python train.py --am_softmax_margin=0.3 --init="lecun_normal" --residual_init="none" --one_sided=false
Rows from block 3 of a small audio embedding model, named by matrix and row number. Rows with one number belong to one channel. Each number is 128 + 32 x the weight over its row's rms, rounded and kept within 0 to 255. All counts start at 0.
After each channel's rows are labels from the 100 clips, of 14976, where the channel reaches its largest size: "top examples" is what is common among them. Only what is clearly more common there than usual is listed. The data: struck, bounced, scraped and rolled objects made by modal synthesis.
# filt: filter width-5 conv, dilation 8 (model.blocks.3.filt.weight, 384x384x5, each kernel summed), inputs 96-143
# gate: gate width-5 conv, dilation 8 (model.blocks.3.gate.weight, 384x384x5, each kernel summed), inputs 96-143
# out: residual pointwise conv (model.blocks.3.out.weight, 384x384x1, transposed), outputs 96-143

filt.74 [125 176 108 153 106 153 124 137 196 109 173 134 178 109 132 140  84 108  76 123 177 162 134  62 160 152 204 135 149 122 138 118 179 137 167 130 152 123 147 110 116 109 167 164 162 195  98 124]
gate.74 [150 110 136 165 124  60 174  93 116  86 166  88 101 134 119  75 128 173 108 119 140 145 129 102 146 137 145 178  96 142  49 160 140 122 137 131  94  83 121 123 133 158 180 128 114 182 127 191]
out.74 [128 104 145 140 101  87 111 121 143  88 115 108 161 138 121 155 172 112 179 137 161 126 154 163 160 178 130 108 112 109  83 185 139 142 149 118 161 184  97 123 156 188  58 181 127 106 158 116]
top examples: repeated hits

filt.171 [121  97 127 106  82 154  73 164 198  70  89 183 142 104  83 110 177 146 141 155  89 110 183 104 122 121 141 110  77 120 136 166 103 121 153 155  74 140 119 188 160 122 155 140 105 219 151  97]
gate.171 [148 148 146 117  78 103 134 147  93 148 103 144  98 175 145 120 150 138 128 132 156 111 134 150 112 154 111 170 140  64 169 114 148 124  93 111 139 169 168 109 185 126  94 105 109 156 152 138]
out.171 [126 133 152 147 174 131  91 150 131 153 154 107 181 157 139 127 102 113 143 147 139 144 171 101 143 148 150 156 102 137 198  75 112 162 125 151 143 140 124 151  89 117 132  44  97 139  95 123]
top examples: bouncing

filt.270 [119  73 145 150 109 128 167 137 136 141 229 143  88 145 128 141  68 110 155 145 165 195 137 149 121  90 145 130 168  96 107 168  88 182 179 116 162 144 147 131 117 100 134 170 124 191 106 119]
gate.270 [140 128 171  97 151 128 106 118 177 122  71 101 142 159 111 104 168 133 142 171 144 158  66 130  61 121 148 136 105 121  83  75 145 157 156 160  55 107 186 151  91 174 132 152 105  74 140 145]
out.270 [150 141 166 108 133 146 147 120 136 106 127 127 169 145 113  75 167  57 109 116 129 110  86 201 140 178  92 151 108 132 158 189 145 154  99 170 116 135 116 102 113 104 179 148 128 133 152  97]
top examples: repeated hits

filt.354 [176  73  80 169  88 130 155 118 139 168 129 100 100 170 120 190 161  98 154 125 146  90  95 104  80 132  67  73 164 135 190 156 166 232 109 164 115 146 162 133 121 159  83  71 106  61 113 179]
gate.354 [176 228 139 142 116  99  80 127 162  61 146 157 112  83  73 115 170 163 118 175 139 162 155 147 147 127 145 163 127 139  98 148 138 131 146 155 121 145  76 141 146 136 200 102 141 119 118  99]
out.354 [138 118 153 126 129  92 145 122  93 118 131 113 136  84 197 100  80 133 123 135  94 195 138 113 130 114 170  96 192 119 135 100 114 175 164 162  79 107 116  92 114 110 122 153 127 120 108 104]
top examples: hard striker

filt.179 [176 120 106 110  66 143  92 166 130 146 160 153 171  83 120 136 134 119 152 136 115 127 192  73 133 171 184 140 169 139 108 104 111 124 105 162 109 176 151 145 239 133  61 120 152 155 119 109]
gate.179 [150 103 110 172 146  96 121 105 154 135  80 175 121 145  87  95 113 176  41  91 134  95 103 145 152 114 121 138  69 132 169 185 110 110 121 105 179 132  85 113 126 142 124 169 144 129 142 146]
out.179 [120 170  95 115 160 109 164 172 155 110 165 178 155 166  72  92 147 136 146  56  98 115 122 152 136  83 110 161  72 116 113 142 137 154 126 155  83 148 107 156  96 143 124 138  91 141 110 188]
top examples: bouncing

filt.161 [120 157 144  95  88 189 122 104 117 123 114  60 131 190 127  80 126 129  87 120 143 149  93 154 101  93 122 174 171 142 151 122  91 155 148 128  86 183 128 143 140 186 197 122 166 125 131  94]
gate.161 [150  86  75 144 154  98 138 103 121  95  79 139 130 122 122 135 132 138 183 126  85 114 213 158 115 163 141 111 122 185 111 170 120 163  95 102 139 131 135 146 145 113 115 150 141  88  77 128]
out.161 [108 160 140 126 137 117 150  93 158 169 141 195 154 121 136 184 188 146 114 186 133 131  81 163 122 185 107 111  71 118 133 122 189  77  64 131  86 111  93  93 117 158 149 149  92  87 108 121]
top examples: hard striker

filt.100 [169 162 123 120  93 132 164  82 149 138 122 114 153 111 134 148 129 107 121 121 170 153 125 157 122  70 113 171 149 160 182 179 144 106 134 188 168 118  98 128 142 169  80 201 119 104 114 158]
gate.100 [ 88 143 179 179 161 148  99 104 104  93  66 118 119 157 151 130 137 140 146 111 132  84 177 112 119 120 145 113 122  61 116 193  77 148  84 119 122 171  68 144 138 113 178 128  68 183 115 138]
out.100 [119 101 156 153 199 142  80 132  59 174 145 121 136 140 130 130  56 177 167 121  76 115  81  94  73 134  67 153  85 113 117  95 127 101 104  73  85  84 110 105 149 135  80 145 119 136 120 125]
top examples: bouncing

filt.26 [ 99 167 194 149  83 104 172 153 137 122 125 146 104 133 134 167 179 110 148 124 161 134 154 157 216 207 155 149 161  82 140 135 117 100 122  69 177 164  79 170  88  93 138 128 137 130 139 143]
gate.26 [142  90 124 129 190 137 141 168  81 111 116 122 130 104 119  92 135 143 132  81 134 159  70 111  85 123 139  83 146 105 105 117 125 145 122 137 127 170 118  41 145  91 112 158 126 140 167 152]
out.26 [170 135 186 132 163 116 144 130 108 157  98  87 135 151  70 104 204 120 166 150 120 146 113 172 119 131 131  75  95 162 189 117  86 153 190 120 102  65 139  74 164 129 105 110  95  52 117 108]
top examples: striker: soft

filt.190 [142 148 100  34 131 111 148 129 123 164 134 142 174 126 179 107 143  92 102 127 174 158 112 117 153 141 119 117 124 113 164 174 147  88 140  90 111 114 165 141 133 111  99 116 202 113 151 101]
gate.190 [107 179  88  98  96 134 109 135 156 153 151 128 119  80 112 144 156 101 146 184 137 166 164 141 162 168 136  86 103 154 138 171 134 145 172  83 172  72  79 106 139 168 117 116  92 110 139 113]
out.190 [136 125 146 237 126 130 115 109 185 176 161 130 115  72  87  76 131 113  88 144 147 150 150 126 157 106 121 102 120 144 159  67 155 128 115 170 130 102 146 122 107 149 150 134 168 125 101 179]
top examples: hard striker

filt.88 [ 89  88 121  84 162 125 106 114 146 132 169 183 100 102  95  90 119 114 157 135  82 101 177 162 109 153 132 118 220 149  72 103 147 198 103 103 125 115 143 110 113 152 166 144  96 172  88 155]
gate.88 [ 76 127 109  82 155 146  71 136  88 133  77 103  70 112 183 134 176 141 118  88  96 163 130  94  97 138 128  78 179  71 154 103 108 120 128 124 122 102 176 136 131 122 159  56  82 110 111 166]
out.88 [133 187  87 101  84 145 153 111 145 145 156 132  82 157 116  89 145  60 100 117 123 113 120 187 121  90 133 187  96 131 143 162 131 121 154 152 168 178 104 137  51  89 156 151 122 149 134 102]
top examples: bouncing

filt.348 [117 125  62 122 129 170  87 148 169 133  93 107 149 157 135  99  98  97 150 155 211 112 113 140 162 128 129  79 224 185 124 162 135 133  95 212 140 110 127 146 113 141  98 149 138 143 134 121]
gate.348 [136 149  85 154 145 139  65 126 126 172 150 173 104 134 177 101  40  85 120 137 157 117 126 164 138 130 131 107 174 137 119 112 114 126 114 107 124 179 120 131  62  99  96  93 147 182 108  95]
out.348 [167 108 122 195 109  71 203 127 161 121  95  88 122 130 140 131 136 168  76 104 137 105 127 125  87 162 174 100  95 134 129 146  83 175 163 140 119 132 131 161 206 135  91 142 193 111 144  89]
top examples: repeated hits

filt.229 [154  82 164 146 167 120 103 174 147 123  61 120 160 201 106 125 117 167 140 160 152 147 219 102 122 129 137 129 142 178 134 146 131  96 110 160 112 150  99 160 100  91  98 158 131 136 120 131]
gate.229 [122 169  99 158 133 113 172 139 153 144 128  95 106 152 115 126 154 132 118 118 113  75 116 135 142  98 164 109 134 117 169 150 155 124 155 123 142 155  57 186 112  96 102 137  87 129 193 122]
out.229 [148 165 165 130 122 114  97 105  86 103 100 103 117 131 132 164 170 149 132 143 118 123  84 116 136 130 194 111 118 165 148 133 135 163 150 116 146 123 136  99 143 156 129 175 173 128 154 122]
top examples: repeated hits

filt.165 [166 141 110 135 127 169 140 158 129 111 129 156 115 156 110 104 143 119 134 160 161 104 154 149  73 126 114 111 201 111 133 143 111 183 138 129 134  53 136 146  99 172 112  85 135  94 123 148]
gate.165 [114 115 155 144 130 162 110 129 164  81 105 145 150 178 158  57 162 127 164 130  94 140 141 124 152 145 141 168 113  66 162 121 114  99 153  67 155 102 112 143 101 138  88  61 180 136 183 167]
out.165 [123 103 123  91 135 139 144 138 173  49 137 102 142  94 107 136 158 121 106 122 139 199 101 126 136 108 109 205 132  99 201 178 104 104 129  87 123 126 113 178 162 135 165 148 123 163 132 136]
top examples: bouncing

filt.40 [109 155 125 139  55 144 118 128 177 114 127 152 125 202 132 168 115  77 145 188  77 133 119 166  81  94 168  51 123 171 117  98 161  96 138 145  63 168 128 121 150 106 196 129 168 136 139 124]
gate.40 [118 190 120 123 172 115 135 165 111 128 129 122  92 185  60 123 128 126 120 128 177 180 100 152 197  89 182 148 134 111 133 152 133 130 155 143 117 187 122 146  97 131 129 154 158 103 151  56]
out.40 [106 127  96  75 175  60 120 163 107 116  90 192 135  79  87 161 142  74 140  69 158  94 102  79 191 121 109 123 157  99  94 139 105 125 110 129 110 105 160 110 146 144  95 125  84 145 101 153]
top examples: hard striker; repeated hits

filt.268 [139 117 161 137  96 106 135 132 106 116 155 120 139 184 128  99 215 153 184 150 143 177 126  89  96  81  88 113 106 109 132 137 153 111 100 119 137 185 166 100 103 121  68 185  60 101 118 117]
gate.268 [115 150 153 179  74 148 131 146 129  89 118 151 171 171 133 133 137 109 184 127  97 117 133 136 189 153  99  91 140 146  99 128  33 123  93 120  97 142 124 141 149  97 166 152 110 223 157 156]
out.268 [ 81 105  81 143  67  96 136 119 100  87 174 121  88 113 136 155 123  66 147 105 164 183 175  95 161 119 182 175 192 109 180 118 151 151 148  88  82 149 143 111 148 122 127 135 161 115  94 133]
top examples: membrane

filt.306 [133 141 150 196  81  79  82 180 130 126 117 140 127 131  87 185 147 135 165  88 128  89 154 150  60 197 144 121  64 125 188 149 115 131 109  83 126 141 130 121  83 153 142 147 130 106 179 140]
gate.306 [184 168 135 177 169 125 138 135 177 145 161 148 173  85  77 133  89 154 154 105 106 208 132 175 185 142 105 141 106  80 155 153 149 144 148 135 112 147 215 176 135 111  66 144 126 144 154 157]
out.306 [ 81 148 213 163 143 106 144 137 163 118 167  88  79  95 187  74 160 121 125 170 132 188 166  55 137  47 116 126 136 108 112 182 131 105 123 124 127 143 115 130 196  89 133 106 116 131 155  43]
top examples: repeated hits

filt.363 [147 104 191 134 135 159 150 113 136 113 157 125 118 112 147 132 120 171  94  91 124 145 168 131 138 192  76  90 162 158 136 109 131 147 148 109 162 109 128 145 159 164 159 175  98 135 129 100]
gate.363 [120 115  53 133 109 190 128 146 119 173 113 165 180 134 126  83 121 110 129 139 150 164 104 115 173 174 106 125 125 122 134 204  90 184 171 171 126  78 154  94 148 108 137 100 137 120 112  96]
out.363 [101 190 141  98 122  77 101 115 118 169 104 155 157 155  89 110 122 147 133 152 186 165 166  77 102 120 123 127  94 119 163 139 152 134  90 118  92 171 120 119 101 127  89  75 131 108 112 190]
top examples: hard striker; repeated hits

filt.207 [ 99 139 152 130 192 107 143 163 140 105 132 126 121 125  96 131  87  86 174 122 162  94  94 141 149  98  92 133 133 102 138 180  91 114 167 156 193 164  48 136 193 134 125 150 111 149 123  81]
gate.207 [126 125 163  63  84 102 135 146 142 118 128 127  99  76 114 128 159 162 210  74  59  42 101 114 113 123 116 105 120  98 141 107 137  86 123  90 151 129 180 125 168  78  74 196 133 165 115 138]
out.207 [ 84 121 106 117  59 160 107 144 143 172  93  91 102 133 162 125 170 143 160 158 163 110 118 125 117  91 131  88  90 122 137 159 181 145 159 108 103 104  67 177 141 146  82 119 155 106 121 160]
top examples: large

filt.12 [136 142 190 116  33 157 127  76 108 140 136 168  74 166 169 161 139  50 138 157 158  58 133  88 122 136 134 123  64 104 111  95 126 133 156 102 159 143 184 138 149 128 162 140 102 140 131 147]
gate.12 [ 86 173  96  94  99 103  71 130 161 187 103 152 108 122 158 149 147 137 139 141 137  96  86  91 145 144  70 151 142 120 141 159 114 111 102  82 119 109 153 119 139 133 173  96 138 107 130  38]
out.12 [134 147  71 108 142 130 104  54 107 137 108 181 178 116 122 154 116 163 108 135 162 117 115 156  64 138  63 116 146  95  70 177 124 121 150 141 120  99 161 183 107 110  68 121 105  82 143 102]
top examples: hard striker

filt.28 [118 146 134 175 111 133  97 176  99 152 124 130  98  72 132  66  87 134 108 176 110 126 101 158  93 130 124 115 163 130 174 146 117 167  92 183 137 178 114 137 133 120 181 128 128 110 201 121]
gate.28 [144 212 133 169 178 207 117  98 163 174 139  95 111 103  96 174 135 155 145  93 192 177 115  98 146 147 147 118 125 126  81 155 132 152 135 158 131  90 102 135 138 162  69 133 108 181 127 108]
out.28 [149  41  96  90  60 151 106 139 137  97 103  75 150  74 113 169 185 129  93 162 113 166 110  94 124 122 129 162 178 146 121 106 108 114  94  52 109  93 140 145  60 118 109  92 138 164  91  96]
top examples: hard striker; repeated hits

filt.220 [165 168 104 101 124 124 109 127 107 122 112 204 132 111 116 110 131 106  72 174 100 150 103 120 122 131  53 127 164  85 140 136 143 131  92  86 141 121 186 159 102 156 139 116 125 106 166 152]
gate.220 [150 124 117 141  64 138 100 165 108 108 148 130 143  81 168 153 110 138  64  91 133 125 192 119 154 142 159 147 132 166 120 187 133 111 183 155 145  65 150  80  84  86 183 123 136  81 116 157]
out.220 [152 158 102 186 161 125 134 156  66 145 187 168 121 128  89 170 158  75 150 103 104 120  84 104 124 127 107  93 139 100 115 139 130 167 160 106 119  73  74 199 147 104 146 101 171 114 129 195]
top examples: repeated hits

filt.359 [119 116 175  80 144  93 104 109  60 149 110  86 193  89  79 137  92 116 116 167 107  64  90  96  91 110 138 117 150 161 165 172 149  92 109 151 133 154 168 107 135 138  85 100 156  86 114 109]
gate.359 [191  92  93 149  94 137 151 117 144 114  99 128 161 124 137 158  82 205 111 123 141 163  15 126 117 116 147 134  98  97 117  90  99 136 165 108 120 160  82 100 143  81 142 178 145 106  84 138]
out.359 [151 171 101 117 155 110 152  90  86 136 145 127 152 111 103 121 136 121 101 211 143  26 177 174 132  93 121 117 125 116 114 197  44 139  48 167  97 159 112 175 103 159  97 129  96 155 133 124]
top examples: repeated hits; wood-like damping

filt.71 [124 178 107 171 183  99 163 116 162 133 139 150 112 128 134  96 150 195 109 100 185 123 161 102 100 109 139  97 173 143 161 105 132 116 161 117 109 176  59 109 147  99 137  95 110 143 142  59]
gate.71 [199 117 115 128 121 159 146  71 114  28 165 121 152 123  79 108 148  71 142 130 152 145  98 182 131 141  97  79  80 129 117 136  66 147  86  95 195 127 123  58 133  98 117 134 155  79 156 153]
out.71 [121 125  95 121  99 105 111 138 124 126 107  98 139 141 157 175 151 126 119 117 125 116 129 150 176 118 146 123  84  64 148 110 111 163 137 144 115 100  83  81 112 191 166 121 109 104  61 153]
top examples: bouncing

filt.90 [141 117 130 144 131 173 122 115 114 164 179 129 106 134 122 111 152 104 136 125  99 103  54 155 109 171  90 138 119 185 191 165 118 144 100  94 143 104 144 107 101 184 103 108  58  66 119 160]
gate.90 [193  96 121  79 119  99 137 144 107 160 115 124  99 130 121  84 140 124 156 191  89 123  80 140 131  89 142 127 149 136 115 151 164 144 169 150 154  90 152  73 135  73 141 119  49 155 132 105]
out.90 [128 148  84 126 133 114 152  44 162 139  92 131 105 123  95 111 135 156  92 108 134 121 125 150 174 180 153 116 156 156 128  98 130 165 183 111  55 176 139 179 106 104 157 166 184  75 129  44]
top examples: repeated hits

filt.41 [112 117 122 145 148  89 177 166 138 105 197 168 117  87 154 201  99 113 108 128 111 179 156 154 162  95 145  97  60 120 143  98  66 154 146 156 179 148 144 126  94  97 102  86  98 112 144 133]
gate.41 [146 154  87 114 112 162 104 112 118 138 156  99 105 131 168 109 142 174 133 136 120 139  93 161  93 153 131 159 118  80 134 140  99 151 146 127 157 126  92  71 131 163 118 141 120 149 147 158]
out.41 [152 117 154 141 136 106 144 105 134  88 133 133 127 171 124  90  73 179 131 122 121 117 133 164 155  83 165 142 197 166  92 129 173 148 106 143 118 135 144 127 120 153 125 130  81 119  75 138]
top examples: hard striker

filt.128 [156 156 147 157  95 106 136 162 100 123 140 108 151 104 160 119 102 131 134 138 164 168 116 127 128  96 171 146 161 153  75  94 122 109 135 142 102 159 109 145 111 101 122 102 158 101 103  85]
gate.128 [139 170 127 104 152 134 145 135  58  83 104 154 145 126 116 154 166 139 161  94 184 121  68 144 161 134 131  58 130 145 161 148 158 144 136 142 128 141 160 123 150 128 171 110  88 125 152 170]
out.128 [134  70 123 123 109  29 151 133 158 149 124 209  54 169 104 121 118 107 172 112 126 105  90  91 158 189 137 114 145 144 107  86 182 141 126 120 179 131 123 152  85 113 135 139  91 119 156 164]
top examples: hard striker

filt.379 [161 110 142 129 145 140  98 169 140 119 106 195 128  97 132 113 154 128 154 105 119 133  83 169 118 137 198 166 117 132  74 156  77  95 171 118 131 125 125 119 168 186 162  77 104 130 166 103]
gate.379 [115 148 189 158 176 178 150 103  97 129 111 130 161 119  75 122 156  32 104 117 188 193 130 145 158 118 139 136  62 194  98 131 138 130 156 171 173  89 130  92 156 122 164 162 104 167 141 146]
out.379 [161 163 148 118 190 113 164 133 131  96 125 123 106 149 140 172 159 114  86 163  76 122 120 106 113 161 120 107  92 141 169  25 137 122 163 139 174 110 124  87 132  96 119 108 188 191  84 120]
top examples: hard striker

filt.222 [ 84 130 155 127  75  86 125 161 161  79 148  95 162 176  75  96 112  91 166 154 101 123 107 115 161  69 124 153 190 101 159  84 168 123  94 122 109  78 108 149 149 167  78 136 150  85 121  56]
gate.222 [126 117  80 118 148 120 112 118  73 108 165 139  92 131 123 161 124 107 136 122 178 142 104 107  99 134  93  74 127  70 122 126 172 128 168 195 122  93 138  37 223 143 126 209 136 137 143 166]
out.222 [157 126 152 147 162 105 119  85 194  65 190  56  54 144 171 115 118 137 117 173  86 181 156 175 130 132 128 120 110 175 172 163 122 100  93 122 151 114 214 131 118  93 191 128 152 116 171  71]
top examples: bouncing

filt.369 [163  95 131 164 116 146 131 122  63 111 101  70 152 120 114 171 134 124 139 131 143  63 128 121 127 175 151 134 128  75 169  89  64 114 147 151 120 131 146 172 129 162 128 112  99 151 154 153]
gate.369 [116 173  85 117 102 120  86 156  91 156 156 142 116 187 108  53 122  89  88  90 158 105  95 163 142 107 150 100 122 120 152 159 151 186 132 116 120 176 112  76 124 121 137 120 146 155  87 126]
out.369 [ 85 141 130 105 143 131 213 174 136 133 141 144 187 139 152 135  80 117 182 173 114 119 150 162 122 128 195 159 133 143 170 126 222  90 208 114 183 146 136  89 144 162 115 121 170 133 101 146]
top examples: hard striker; repeated hits

filt.4 [151 140 111 191  84 148 168 111 123 108 160 104  82 103  74 146 175 115 125 174 184 181  84 138  76 142 158  96 146  96 112  97 137 113 104 121 165 113 103  95 123 111 102 147 137 176  74 142]
gate.4 [ 80 190 114 150 173 129 151 101 114 113  84  91 120 141 130  88  65 148  96 147  36 113 131 128 158  94 101  98  82 143  88 118 100  87  96 117  84 145  98 142 121  90 131 152 113 128 103 145]
out.4 [ 99 160 169 109  65 125 176 123 126 165 122 146  80  97  93 164 143 110 122 166 122 192 164 168 120 107 144  85 165 142 139 143 171 142 110 107 115  50 151  99 120 150 110 126  97 153 156 117]
top examples: repeated hits; plastic-like damping

filt.198 [215 142  84 113 181  88  47 122  87 105 126 116  96  59 121  91 203 139 125 130 126 167 157 127  91 133 166 140 167  87  89 130 146 151 143 136 153  91  99 108  94 109 141 143 147 165 146 126]
gate.198 [141 133 160 184  97 111 116 125 114  67  81 138 140 166 164 147 126 167  98  96 127 125 138 178  95 135 107 127  74 182 127 149 107 143 100 117 140 144 133 106 169 147 130  97 183 131 118 118]
out.198 [112 159  74 126  60  86 106 176 109 136  70 122 151 115 138 184 153 201 140 163 120 116  98 165 196 127 189 164 136 170 163 147 127 136 162 127 111 148 141 147  78  83 147 117 101 132 195 133]
top examples: bouncing

filt.352 [154 106 144 167 121 116  48  98 124 144  87 143 141 158 197 116 124 139 123 126 103 126 140 216 132  89 194  63 123 135 126 174 193 129 152  60 168 151 148  98  84 151 107 120 142  41 163  77]
gate.352 [148 134  75 175 112 157 116 123 186 167 117 111 125 153  93 164 131 139 171 145 139 124 151 144 140 156 103 103 191 116 103 120 156 104  91  80 100 122 182  76 163 171 117 135 118  81 103 155]
out.352 [131 131 129 115 116 167  88 120 126 116 136 121  79  70  81 154 149 132  97 157 206 140 107 120 103 190 107 130  78 163 148 150 114  49 121 109 125 102 182 100 147 107 169  86 131 180 111 164]
top examples: repeated hits

filt.311 [ 84 116 153 120 130 151  60 174 116 112 117 155 110 173 182 112 152 107 131  87 175 143 104 126 118 116  96 154 115 133 187 165  92 133 172 187 136 111 101 125  89 153 125 154 107 137  98  92]
gate.311 [101 153 183 119  88  98 111 199 117 107  88 116 149 105 117 126 147 121 125  74  91 152 190 171 102 155 106 112 141 167 150 152  88 150 121 101 123 121 149 135 119  36 145 129  76 125 225 146]
out.311 [ 86 110 109 134 129 111 124 126 128  94 188 137 104 133  33 191 121 178 116 169 142 111 139 113 104 114 165 107 147 107 112 137 123 140 112  72  99 158  49 145 162 134 141  82 179 191 107 126]
top examples: striker: soft

filt.53 [128  59  97  71 107  98 106 112  49 104 152 115 105 159 118 101 120 127  96 133 115 114 176 176 154 106 169 150 176 158  85  32 150 110 118  93 148 117 143 100  73 118 121 144 208 133 147 109]
gate.53 [ 67 130 103 161 145 147 133 120  98 149 121 126 117 175 129 142 185 113 179 112 100  78 163 151 129 148  72 124 121 104  80 142 147 168 121 147  87  98 163 128 122 140 112 167 125 174 101 104]
out.53 [ 85  87  55 180  61 123 122 157 134 100 124 169 102 149 164  85 130  64  59  52 165 181 167  96 156 131 124 122 118 153 134 109 147 124 113 125  62  54 114 109  99  95 131  78 133 130 102 142]
top examples: hard striker